config.toml
arch = "convnext"
norm = "layernorm"
num_experts = 32
expert_mlp_ratio = 0.25
experts_per_token = 2
widths = [48, 96, 192]
projector_hidden = 512
temperature = 0.3
target_momentum = 0.99
optimizer = "nadamw"
eps = 1e-08
grad_clip = 5.0
batch_size = 256
weight_decay = 0.06
Rows from block 5 of a small self-supervised image encoder, named by matrix and row number. Rows with one number within an expert belong to one neuron, the router's apart. Each number is 128 + 24 x the weight over its row's rms, rounded and kept within 0 to 255. All counts start at 0. Numbers have three digits each.
After each expert's rows are labels from the 100 images, of 14848, where the router gives the expert most weight on average: "colour at peak" is the nearest of a few named colours to the mean colour under the peak. Only what is clearly more common there than usual is listed. The data: pen-drawn characters of a made-up script with 800 signs.
# router: router (model.blocks.5.mlp.router.weight, 32x96), inputs 48-95
# up: expert up (model.blocks.5.mlp.up, 32x16x96), inputs 48-95
# down: expert down (model.blocks.5.mlp.down, 32x96x16, transposed), outputs 48-95

# expert 22
router.22:130134164143109111158116099115134107131116137140171130154122087117144117093121122158114158137124104126156137137153094112095119116095121113089106
up.0:117147171132111132155112116107132132142133164164147137148136105115132106129107142122107119115095120142164167161099128122147134135084072080134110
down.0:152108101163115148096123117120155131199143121172160129092099125132070160177157105121099097138146127143114100124154147074131140149123159163159154
up.1:169125191123097115110121145127105109109129129130139106119114091126152080172136105152143186138107121169131110107118127129079134134116066149112142
down.1:145126140105173086104181115149099149112182125145105133120118119114085148137114083168161111117142140130126161097114134079100122123100147138137111
up.2:161126153134075101122170103150144151087148150148125138160123131173133127147106132138156168143159122142167150142127135103144147123134098166098133
down.2:151108105139127126128122152144154091135161128143115108145114091053139146115135111097112131177145074130163139147143143136124119101131151154150172
up.3:149142127145146131107130122150118128153112102137116145098114104166163169172118083130108141145116140108117125118112107108098107126097074137137161
down.3:105113117135114151125098130085154124146111108142148126096148109122143114132190173148161108115147172094120147120125141122135125160143131104101122
up.4:099127136096144102122125097125099098097119141160096121110126175097109129148117083120131084141134113144111113092124100138154126121108142131163129
down.4:152170177103098134144129114144068127115090139116135108131144150178100132116123179142125160124153119103142143113145141144083133141118145098134115
up.5:130172125134145151073136126160147139145094165182149092147109105130140127117123154132113129156129185130105090134158125133138122118063139133099097
down.5:144153109111130137139106112132146143166122152146112122110095144148087119143093165097080115108152133125141093127162124130126146090156163156150142
up.6:172158161123130142145103106125140132139152114136093146124153113123121157170179099108105108115105081110142149149115099123113115128134116153096118
down.6:119144118100090127156134103137129177114148096113118144121162090142120130100137125151150139179148117144128175123135161103090141162127148147107099
up.7:093155130112124144115144120095166136155076106102165131180101094136118109105163186163148135148097144113123102158127156116120122150132107113097137
down.7:124142138113167119143103108149145154126149184141092121153084171145108145122094120098102124139146109153102122117141093086112138089116136134111112
up.8:157159109148134138133112126137138110139148108131090145106123104150157139169130127113121168123110119112130140105130105088073151152120168168112136
down.8:126134138102137178132104129094147088106153127157115134126180089094159146112100130130126124117148093122152104162119162130119139121145156119092135
up.9:165102127132119125147139117120097108102161154149134162099121110171135162074102149137127107074159079077123138158149143128128131134116175109128125
down.9:089127117139086134078146140124121094171124126136142112151127098117146143186135112122126159102123127091140102130078134157109110127123141137163104
up.10:136074107107117101179148133116122123132175105105094170127157113090111105139088114134110121132146081127165193125136127115122123139138102137146116
down.10:088139112104124117122157110107115137125160093131143149104165133123122134101153114170155135137139182159133155113129165097082137160121125101120097
up.11:161126134141120141114144112073157139097118148127158160128126145148135107117073134138106146110130141101150113157130101110140119075130145115142106
down.11:076106118163127157126138145132151118167141135155129150139124138154171140166127102141131094108117125113103126133137087184104097111124125115121103
up.12:123135135131128122120180083140158108112127064122148104144114131163142117119105151108134106135165170112100120107177143122129113090110152139093073
down.12:132191173115143107116147122095119126095104129108118098129114174158133143103145182118093148126137159111125142112086117150144130091109161076136131
up.13:121105138127153169161118153174120141139096122089132141151123121118088107165173069098109140156133094150167154113100161134114158130105153140117125
down.13:107122153101144145134106088159112114107141103114099174082141109106097135104114118157172138132145134162155152105158139083143153144091153100123099
colour at peak: grey

# expert 6
router.6:123132106105117136167140164101148100159129110135121132122144133094149086118142182106085160135090137132084150104120110132129084123106139117073141
up.0:129112100139095122120201191097117091120144142176141118099092153132103101123145184133133133139100133117127111113075145137085127137104109130129107
down.0:181120112121096128104149181142115128146120121113140137128137119115119136130135122108136116142131132143096117097088139246127112099121091130136153
up.1:150111108124115105143151173109127119132147114168131118102088130114128116118123174140123123123071148079098143132118135138102086137098153111133098
down.1:149109094107118120089128188127111113136130108147130115143099135152112127127142118104129105105135122113117123132135145244140130130114096140105138
up.2:080153133123177137115130096181088124152139183112112118130148141123142137115162123114158154159101118111157145124127137145176106098117132115161099
down.2:138122179186144136146078110158165107170137159123096156116105125092130131164141124082104121117135118113164088145163104116110132113138113136144162
up.3:143112081140110106163154196110160105153129082161138109112127124118117114106115147118088127115083134108065141129129126139112092123116164117136125
down.3:152113079100128136115150170127146116128155139126127142151110120137126170111134141110177119135128130143120130125133146226140099138138086121099162
up.4:153130143154129097138128127146118061133118109079163097147118155141115111116116078096094095124124117120131114118109097134152130110109157145122125
down.4:101152147178173140124097071136163138115135133151100136091094095072133107162129101114107160111113126112149124124130101072127118145133126156178128
up.5:121131125123121145124137114166148095145142153070156136155149151129124155115098071106140122168093107104133117148108133124194130112110149127115112
down.5:098116152177141108163101104143134120112142131095138153133130104069138105175132079083121171159109117141149126126148103148132124125132119188174146
up.6:120122137130165116151122135111124186125166163104116122107130178146146119127089132136129104135122111134133145094152147099117099103112130133064089
down.6:120152165150088138151138087151130121137134094107122196137125127131118107142165126157131108126077171130153120122144095119116149151124112153128129
up.7:061171148099123131106109077157161148150118164092092144097172100142151144114154162144139159125110122146167112124117148138157129136130125081165128
down.7:116112155151110106148125074160125130144143117109126154152110158110105127148121153083095177151121142164152151131141098067102125073107106082140104
up.8:090153107098104121146149155157137174137163151113124181128142128167111116115125101081105117128102126115142150162180146111146086134113131127146118
down.8:131135147138107126076119159130118147170061159127159140127127194130123134148156172139101125125138162116123139101071128132150109104155136144108133
up.9:164107150130109143129117146117174111137095103089119144102129112130119106099094167149085108128090153109103144163105111111114127162118131106101098
down.9:144104108131115100108132128160101152130150145125133134126115117135108152109091124094148160143138103152151130123144134205146075114119078151151116
up.10:163144140154110119167099120123165121198138100114113151129132153086108090101069114122089107127118141138098135118140117134135116119123143111084143
down.10:128119160107129101127140091158106148115149134092091147171117129139129168127121136121163158151162120150164148154141148135127145122098095119122110
up.11:125121101189087150132112173081135175142153100154127160155126120149107094099150133077124108107110128128090103157119145125119123110139134140162162
down.11:154151074077098137126128144160091094137147119109146089146154136140122133118157164171153128136140108129136137115104158182110099166100112155123112
up.12:157118148143103159119134161134150089153134141101180084128117174142113106136104105078146131091176125096095126166106116103130124102114102144108139
down.12:141114158168105090131149085133164153137153068117127136148114117092169097112123103102137141129097098107160112165105142077148160122166140124150139
up.13:113132070168104109125156182070097129122139122178136132148139121144104106125175138070102117121119090136107118096110155134103109097123130164158141
down.13:140131046096102139121164174132093117167148155106156136145168123146121163117140138151146109146128109138136115138115121199121110138111099135091151
colour at peak: black

# expert 29
router.29:173155126095123180127110087155155128128140139122167124091135107105112130121130155116128159125117166142120160142114134152108139176151142102158123
up.0:140085145131133177140131102170114117132133132144178090112105154123103146155122122097135116137142136136140165125109149149134121112135127121093142
down.0:132134113185136116132114080138134152158148117139117145144096132109049134178149100109116142140124110139100132130139122057125129111111156154135100
up.1:109166129143127113134114133130113116142141103109155117133117157127125131100096141085144151096086114130093148154132135130141091127137121118063127
down.1:108178112111129096124105134092137112129129127142148093073109112122152094135152155111089098132102129089070130122149132110134139126152114106143150
up.2:136087148121155147137114108135126127092137140110161096124102148152105160131169141115153146141117147151182157121144114128125137165160102128137146
down.2:108122154140148110117112065139099135160175121157130147148127161120092183116099148071102134112129129115140116147129150068087144102077143106131099
up.3:128125142082126127090146079162147098077130133143166109106142091151098144153115159178141127128133141146138164151117112141104170145121131115120132
down.3:147138169154153159158127069120125121142142125125110143155165122135071161099106146138165159156147138126146145162156128057094169134096136129116089
up.4:147111163096110151110137073163161108089149130124137136127141078083138108124145189164141134144130144168158130130140115135119155146134138094150101
down.4:128140131120109125118134065158091124120146136120104168156139129137098178123110106120167168126130137148157162121108154082095150137073147151127089
up.5:164086099093110139148121127140071129119157140131124100112126097148137115122111136139116199152125159128133131095104174105145118154127156132183150
down.5:161132145160177168133115124135123113152153123165094167146123137113125200126128082074153131096132125105097130158137098133119141131120101150087185
up.6:136088137125140156129131095173109085111136138130167100123111166093118137153155115101135111140147151152161164110114125158110127107127119114098161
down.6:136131105147109128117129063140131131132171125137121156138092152144074147162123084100120099141121114148107142111122108040121144095102168146170079
up.7:073136119132133122135181162101083142163118146149071155108143138130153113153166107122110149126096097097108118094131162122166113139160110108114133
down.7:133140102123119145111116164095158113125150108118153115117151116122175102129139120144107092117093159143103089140122144168150090151197123134154144
up.8:117153116132146133141166154129110147137156118089118099141118130139125116110146116096159114127121095146135110140176191115143139110164094119160162
down.8:158148152129123078071149135093139133142109128164146104110099157117119142154151126125118151096117131087100132115080115120143119119141151116158113
up.9:159117153100121163090103109167106080113126123131146125109138069101127102172090132150126137098136144127098149141101144142117140139127135109135098
down.9:106079135128123175145117085158097127141134121131101187150128148126085156128139148139157134133157122160141110152141150071084166124079172122099100
up.10:129128186125119174105152099174126135078146116131144116113152093084125130129121123152141119107116130146115136126127142152117149165121142095122123
down.10:106128139107106141144131081142084112120143105098123164169145137120052164130131130131171138165170122155149126129119134063084144154088145149122113
up.11:123121162104124148086078113146172092103139118152121148118125127090148113159143163142157111131101130151113150152125095163124140151100160118143099
down.11:099131103103103159133101077123088152109129101110106162160140146138085177112114154126151153154171135153134153138132133086078143136089133104134097
up.12:149127148098133163141078094155126136107170110128148114095113128106133143138164131134144162124081144135121147116111147146126095169117157133164137
down.12:107115126161125179147098051134111115136146140127127148140095150118088168145097137094127124135165121134130154130157110082100163130075149135136100
up.13:140122146102143180118062116146104106102177115133142100104111145132139139179139137122153150112091155118125165122105131150124109164112137135160116
down.13:106130140158124161129083089118114135145136116146118160151137153149064167147115155084125141146147101129096139147133095065105159103091164145108096
colour at peak: white

# expert 23
router.23:082126158095144105098162106178137156146142111138099120108117147184140157128116142149195119120134136132104135098175141149136122106113125082098132
up.0:113144109134160123129135130160124201138140152130129174127155155115090116098145147141122131077128122099141129106142101129115121077143128095141110
down.0:108103131119111153138151173141088122065185122102099119157152085139103133080110158132137155118163093126101106148115145123091128153157139126147115
up.1:129086141174119134142146181129118127087186166136127107151113130102160127133146140073137073118125116079095129135108121129138058111118125123121096
down.1:126118140142177132138118154108160097081137145157157084117146109126115129089095122096124106129114109114121119151142102130131139140158138109107158
up.2:122166109128143111116149124135122166122158126138134127127099144130120152154179130161108165104129102126127143132145140108099105136089132109133142
down.2:100118111132125146166116137142143123108165107124127146163168120163095124101128135115126112138137155146120093153154141114097153120138171135085114
up.3:146089121086127164139088088142126088087153127126175121123137130136130137145081128141131128131130147165109157103134102146132150156074143103111167
down.3:136116132143126146121116057147119114162161118142106159165124145128092157137126116117139107135159116128149164140145122029085158111119178138116104
up.4:133140099093127120115145140162139138175084120092127133144126096108093111096101172112140146073128166107125125148117114131101123089114130109165101
down.4:112115146077117122098163105156099143106155146084079135158124143141083182127125139160144156145164117163122151128123181121120106155116100106136104
up.5:130126149138125132143152154075084136130132159177123109088117108126155128105163156090112124149159132092047087124119137137120154182097133141068127
down.5:120122099168166172101106183110174097157127135178137136112128158093119135134126080098141089113101128106125122144152091145109120122156151147084153
up.6:166112157122125130144130101156117083116156126136154124126126084084136123102105118098144131162144098109137135117160083151145154158131165112097126
down.6:142102109175157117115174063109128131135144125155114114161115119067119160175100093092128148115142101137118136171104128077118123142115157137130111
up.7:126099127123117109132102101119107152117140108130133136109135162124096105157188120127147125086107112121123164111138102129116092129123148095143143
down.7:119085123123066173109113142160141110127143121131131125138144074120111126127093167161137153163158102123127148139154149113116126173167155118126082
up.8:122153134189149108117160152144113174144122125154079103096114125144110134152142149148140166120149157120111132133142141138103164172128101122102113
down.8:116084100125108120126125194127138121120130115121156136172141117144108110147126146132142095113099147117111122179135087167112132146141139144102153
up.9:127100134145116108149129107132104140127150123119119149118148145135107107130165104108169124104131100105148147128123114126125103144130120101176135
down.9:139120137119094143086118097141143086111156104116133142163146096086114147125121113161123143113136092134174132136132179112140127142148132171124148
up.10:120097140087151084142075098149160121120158126117151121126151096103104136133093160153162132068150120156143149144171061116158144119119160098111145
down.10:112115095095123128121144058147108109116163130149110136145152142130067161125118164129156148122186119134133146130113165092061138155134170135113093
up.11:094152116122117104156163117134102154139052104070108111146074129200143134113164114087124130108119125112145124130087123120102116116127130141152104
down.11:135119140122083150132106122117107140123094126120133182111143120094109122120157148151112155128096083131143123114118167119106084129161104132095162
up.12:104159123132090126093119133101168126138036110128128147157118146144133114115108143124121101131072156085164092156114127118124122136116123108149137
down.12:135145138132121107104142114131102179171122152124093161098113144149129120162161134125109126083126139152118090124145125119135092116124082113144138
up.13:120143119106142106135091136149121155130130105159130106096115125112114114129115205153143143122128117165126123128167102141094162069124120135145120
down.13:096139116110100118163141122136089162088150079122137123170103127160096106091111164111119176157148138159145127141132116120127122131154160112134105
colour at peak: white

# expert 2
router.2:150129122133101149106108163112087121152121167186149143148162108097143132083116186135114133140148127139129153117115155130105127136151139077148119
up.0:108121107118158131097142097105108144123166121113149121155140136185096102114147114117126099085142131113132101129149165117136102109162166161175115
down.0:111131174148123139108106121169133114134114131153125112151087142091084126131146145096094123163120130117169178085140138120083178100147138120139109
up.1:131140117159128094177134131094127137125153065140135097162113112170096167122120133119076138118071147132111148149124139120103083114096128115149078
down.1:119127101136156158102132124139108139098155151108159119126144157157090139098110128120117110135112145114149130111155132215075117131141102146111094
up.2:107106109120106110132154103151145111106135108120151152161140117145109160110090116143152124146065091113139146144123132115165148138120133123152081
down.2:100127131158109154124095096184157156135143120124106113154085141144108124129103125063116110122134122147146140093190144133107172100128105126133115
up.3:124114105112201157121111098113109133165154069145128099130143179139107149105099120137169114114085099150115183104151133168114117154107087135152150
down.3:128112144152156151115088122174088119126126186141100145140097140133078201110107143107132143159177112130141126120157141139103139107112139150124125
up.4:129122130173104112135146171094113100143149093179172103127160141102094154092103170099125123100089118109104156137115165116093121130090130098173113
down.4:145103116103100110091137175125152122143150136150168115161108147144112118122113135128118099116116145164144130121115129241097097092125092127139133
up.5:146103135177103079130132167082104113133171088160188090121130128118105181111134161077101144103095090115099126136114151120106124140103135123150131
down.5:152129086130113133129134154143136120127120127096160126141128158149118152124131126132139102127121107129118153116136109216097109119173097111120138
up.6:147083126151114109149143151089108108117157140147158086131091177105117145140116114110090113085156121102093134135095124147121085124174175134144119
down.6:165112134080119115112175119170139137125142119114154130148102136148103113140125126147133133136088124172126110100143119186139155113189115145122123
up.7:113169116117127123101147129133133105128074145123118152164152110129140146115121155172151086150094163121161154122120121132170101121115134095141093
down.7:131111070135143114130116133137124165109112118145074174103144117127092105132142127129160152110133166159148137128128154191145114101114123140144140
up.8:145112122175100120107176180098100113142144151164175108111182147080133135104126180082128146131129090115111151150086156114105133141133128122138114
down.8:140081080096124127099141138133149124155148133093113148127112129128108147124134152155172111113111115117103154129072139214123109118155090119126137
up.9:132169100133108116119165160093120154141124206142114140144165133116133108103121168095116116122184136138134123136076131106115137128164081143129151
down.9:153112098114089109154146145104158112113111104114139145153126107109142103099106110141141143153110105171099144147094150174116107146118123130146179
up.10:125150123158126118115098141129115115114120110150149168154131128135142156099108184127113150161029163158138104133150177110119101104163142125155074
down.10:125124112103109132115106129157132093136124135092127131128150111086105117117132127142111103148137108140142135121158171187095114130120108145143088
up.11:135111138161128119092158173105088109136143168164164102119173154075141097111143177134147136133175128113116141122104161135127146132153136108155126
down.11:160106130124110086103153138133141126126117104115152153139142140114125114134152142163153117097115114115116134101111114205129105137122101120129162
up.12:099117133174115109172110131081115110131163081162150111124102158120092149126101141113078147138091127112104109117157136115110094120107155107137098
down.12:115105129115113123129144131143133120162111130110141149144116144160107126148153155121123085157136141124148121097151111226094123131164095119094123
up.13:140141124111103139142167134172161102123069120156121165153152097155133163102082132129122113107126076122133149157104128117135118124080150129144108
down.13:127135136186135127135143123154133163099103148143096107147088136144106131139101106083102124113121113134133116094144134150101131097139098120163128
colour at peak: black

# expert 18
router.18:136112129132110127108150161104100145129109102067131079152101132136137089152131111088111096115104135127126104138121154106145107156144115166155150
up.0:150129111117188108114111133123067128119128152133169095139163140188091139116102091107119113165131131152141106097127118128117091079114124126125165
down.0:121164141096102095165162095124104144112094123119107118133154143126125141126135138185129161110105135151126126134081124113150076099173145126152097
up.1:098127135102083104152106136134124142140085108099167100113079098159171118143192123128155118124142134148144132120110160136146141138087143159166114
down.1:113163161151121124111139101137137132142124107120156124131068156148109124189142126094097179119132179098120131143116099108141139100164141082152139
up.2:111099114145068121118138102127131091116114138129114182143124163141155097115109114129138098141101137082125125135085152114146153136149153164165125
down.2:074099115139120141131135158164105140133156111093100143147107132147075139149097121110163122104143158138120128124162151205141125114102114090146122
up.3:126151070140114125132149156115107116129128137121113158133125135109162133148105130122057118106147114093086113129123141119133072146123141124141182
down.3:109110116122130133158134155152124138054148132109121113168133149100125100107069087083145120139117110121133110144143100147131138123140146134140134
up.4:140117119105110101091138121134095073142136136098144116096155149107142129131128103126178119111092147135112113136124142132128138150158145176130119
down.4:051110136132093116107125144132121128138150124102130132143134116161098126128149194155168135112162155124128111143146146172091110128114117123125099
up.5:095133154080113100102110115112159138150132124120149127137093168117106142107097152139168133107127122098138110131136109129145099116151142134149145
down.5:165174141153136105101116150110130120141103177145123083098111156096138142150127126117109134121138115112122110130086116128147074065125147086139154
up.6:137134111144114145104139115128141092156129082130151086142128114109136109083103082113125081195109132111113168107174113127129083162108130150125123
down.6:109087134146115134112134151121148126166142106103104159155144118147115159181133156135145120035150140127150089145108144161160116150144153122110103
up.7:108104166125124130136146126172145097128131092112153112179160129096153134116132134132159094163120129130140167137113127131115121142124129137116088
down.7:108121136117131135096172112139121138177141141059148152188100126177122164128161123124176131131140136114120121118152113148130144157102128137104109
up.8:158114079123131132103121141102117121181130094093136072120169124126101122105119096130113106180117147136082157125152126107140090171102114124115093
down.8:072100122127134150090138128142128111144168104100107160128147099147149136128155157160135159028156164146144096139122109148144090149122151119121107
up.9:113096120137124121122106156143089146151132102092148103150151120154131107137199132107133120131129090155163136153077143136138109113112126145152109
down.9:125152152113162104144124125125125158162116123072123183129106133173090143166141108119123143118170142080115139129120104046133125157100102136143160
up.10:121141145103103135134070145132119173156135102125209082128088157139122113125160139110160125121120134153159116129085139136132129146105142127156120
down.10:126139130147133115087065083126135112184133137117123124096089146118151147162152134112113147111161152098186144127110109071127093081163108105155102
up.11:091117117139112124126154137098145123142100155081079145195101092139106153128154118114175122105139129104133142154125135105147107137160148109150101
down.11:138094087134145136110147147115130129136124106116143139156129157143130100122131118119158139118115158135116117155119082155098145112170098141132143
up.12:149133120139131148113154143157135154162104100127152099093093113174103101135127128058127099097098120177127161108113128130110132154094111115129149
down.12:123148155126071117133134099156118121126091093092129159157126146096135180120115098132153200142132110168177140121089118097128142124136115084127136
up.13:141143141132106149132143130179080144115105110107139117141124092169128141141140155139151098147132132156177151127108119129084130138119108131110112
down.13:178123189130116130146161144149130124077105140144152126175132148123120132119084080089119116129075113142143147111101094133147160124171119117117167
colour at peak: black

# expert 9
router.9:119137145147157130103160132122105128104109107155106121069123140126141128141126127117107140092138082127124115178116102130120098142148082134129156
up.0:109099096130139112121131151174123142139175110138143128118141127134135101144148133107136127124120085108148162137112125147140101142133128151124118
down.0:137073099126131084142151138131116132114177127095110114139138088120174144121101073139162150114137099111104103149150103108125108141121113178170136
up.1:138162150130159125096173084106124093165108121122124149131119140117135127119149113147083158111144127123158088122115107137143140117108114122086127
down.1:132113142144163127146104168116141069135119146129171071126124128117162146119093142098116099105118104062146131137135101128155121108154141127132155
up.2:141149127129183118098170121137088153169159125127116161144123137149077146156136152131132130111148122128168161103107106138143119127102122147122138
down.2:108122106101137126128101135160126085110172110101145109142127101141136142117091132087151136120157132158184114131130104102075164109153126094154143
up.3:127151146149113139114121116094115083137120132172126105144144134122134123135099119126145090082108113119118109146127116139093131136146118103129142
down.3:127187096177142140127122154130099164140124114157136169096127167162134100121144100118116093137105177154098137091148137162114124143101145140106138
up.4:133145155143174189154116119141120159132104142151102156140112119125143117091144136129092172141122112115175131139124107106076123141109117114101132
down.4:078095097136116124115156144135125118141133081074179135136112155153106142147156158156160143125117173149128131159130109133108114145095104108138129
up.5:171098110158116108131137129129127121118167129140119116123151140148106148176118120112152074110124130133112166125093108154116139127116145192124137
down.5:115082104133122089120165127151099181128163111114111172115084124168117153155125110150170135113118150136096135120169139138115136128098108151147108
up.6:107110119155096135099137155119140090179115163132115132106120134110109124127122140132110132122142127132124136165088129116166107142142119150119132
down.6:140082126136130127087077147130142130155101160148097120093088130154107137169099136133120098089143095090117103099156124128158103091154129143112131
up.7:177131115139162100125155127113137108160099096111130160141129146123146085127109134108120102112139129114179104144124101114134134134079140160138115
down.7:173131099154193102106154122131143164134125101120159118132075098107106130147104095109141128131135114105119186119176127135134112137114127163168150
up.8:148123085127120167132150116113117121177109151118131168104122130142091120144103172119083119105147130121129149150069147114153110167131120153140118
down.8:152114121130110133123102100157107115142127126127064097121089083138122144148076163110131130115159086137150167083179160117112123097120183131154108
up.9:130155131131092136159109116074113115087097107142167111112130146111153128136102114111092150118096090094100119167121093086135109099139077086119153
down.9:101177176128109130154099133107116076130127110132131122106129125100124098147162176133106155118158174128150162105103141125104112135154143090160119
up.10:182116099155135128127130125105120106123097118153140113119119173139133111146124128133123106094094108129117152150133124121111100159112132131115141
down.10:154165149154125104139180126110112173103144101141083122119101101132095130138111115087108135142109118130136140123138129162110141120074113138190121
up.11:178146118145154144148167121074105131102122096136132164124125140119137107165120145069121109121131127093122110084143134109088144136122101128093147
down.11:115114127161108125108146127176092147124101117123148143139116127111103116142134151097137146175096148131138187126139129125071120122095144109124109
up.12:169132114136134132100171114065103103176113150127110127125122147139100133144112116115095127080113159106114117115127082117096145165110147174097141
down.12:106112151159111107109123172161109121139100125147137148125103143125102160141123141066107157140146145124100175124136166189104112088141132127103103
up.13:147157112157127122174142118146086119101121089134155148110125114101139114152110170079130132108135121115135118114110138109112112114119104120163138
down.13:126147126153146128088135111136163160119132097113112129114110117125091127147156111142105102144120154148152159085188137111101121118090182159137111
colour at peak: grey

# expert 30
router.30:158091162099165128105132151160149088109156132056151095159136140104132123103132182122138118108096121130144129125119140136129127149128152065145140
up.0:092123136115158160124094143161101108079146154140102093133104111106097126124111144159101122132116123131170165133107148146096159124093116082173143
down.0:159098141130111157135099094176116107132120160134104129141072115143105158110098099091124085129154102119117124158147105108133110103147142157088116
up.1:141099162101165131104106109166110092095142135122144099102163123136141137104157169169131127119123120110126138116109110111134098158124153093162141
down.1:110118140120113155114123065117138140145155116112110143156134147133085175098123127128110142135151121138168139158142142065114149102131157133083100
up.2:168110119117105101106147134120162093139127156166151167155166115097135126097128100109123099184138111130143127137174120120133110117098135118089096
down.2:149161141115139132143122166088151119099126108155140077094150115102156114087140170161100114112113115131117097137095142150165147120173128095129152
up.3:152149131122148082117109149141124107160124188147111125099177108115112123098139123128124139158168098067124117129151117137131111096084111115117140
down.3:126156184110114125139116131135149119074142154119166084109147126143147102090103147130096089162100116151115095135108106128137117093172142124122121
up.4:134134122092151092147125128117093086076159098110111117133130154154096126146138163169100128140112125115149161138116137106085114110117111115165133
down.4:170107112147095198095099159183127127142128144121112133167107115135120150116114101096125103158139089138138127113138112144112115092122123159084118
up.5:136094150077141157124107142144138104077164093088158099148113112108116097156126161149146109084088120129154141121075118120118110124138154108186133
down.5:139130111149092140124106080154104134161119136094121161175090128113107167156139122108145145161148120132149163127143123087102143109101160135129090
up.6:141132128114141182099100126147160154134143097157149108150072091123102144137107122085136140137135122096140167121103095118154159154130126105089169
down.6:135161130145132111119124047118132148133173151138138103139105142139094140152125135116099138149132130136116122150137104074135158108116145114128082
up.7:156148101141115118134156166138118147142151130134115095085145074105129120112151119141092138175130105120108146145113121134131129160099109098111116
down.7:151096144118122117139145113145139122133155134139127114114118068142130121121115089113143063139116139155132124126166141128126143121089117175112109
up.8:142112162099128163094134111183118113096164132124168089125147118089135117131108167152166152121109134123126144118119115140129116168133152091134126
down.8:111135121146093126105121061149122140147143113113114162128139124126102156129126114123137156135159134135160164171119134054099148121083175140121123
up.9:129108135153111160102123087155158115124136158153150105138114116159151154104092132105156152159125152111112194106161109130149125158144148110075134
down.9:101131124106177116141145063120124161121146126133128135138121173173112143127137154157131146134118166144116123150120109068141131142118151092130109
up.10:149099138148107113114133117145109084128119207150151123103180129156152113051080148103148148123133114114126103133147114114130089108127140129096136
down.10:138155143093111140127131093142090142103125121092129138129154112130129158122119131157146132154140120138142113151151169084098156117104159110106128
up.11:152136137124086119105137119096172110148118094162127165174143110131103104146158128135128123159113118156175102148113112139111147185103128117114100
down.11:124137134135157086158166138095150121118125092136150111061134131139157101129170135162138116106100178124095119114121128144144115162131119121166153
up.12:203143110145142097101171165101122167141119140130104150128142102103129117124184140125109136138148088117131097136138111125145103161158100128102155
down.12:146141146097160140114155124117135093117177152099184097142130099122114110095104104118112099152076142155120126144121130118140099134140124178144119
up.13:117135113089170134143124124116119070123151129133106128145137144130110106150116169171115124127121110095138121158132116131119117116088117116158123
down.13:160134129120089155120099138160145135141093125129144124153128130134127107123118127093090122137106086146170132109109100123155107084151114166081114
colour at peak: white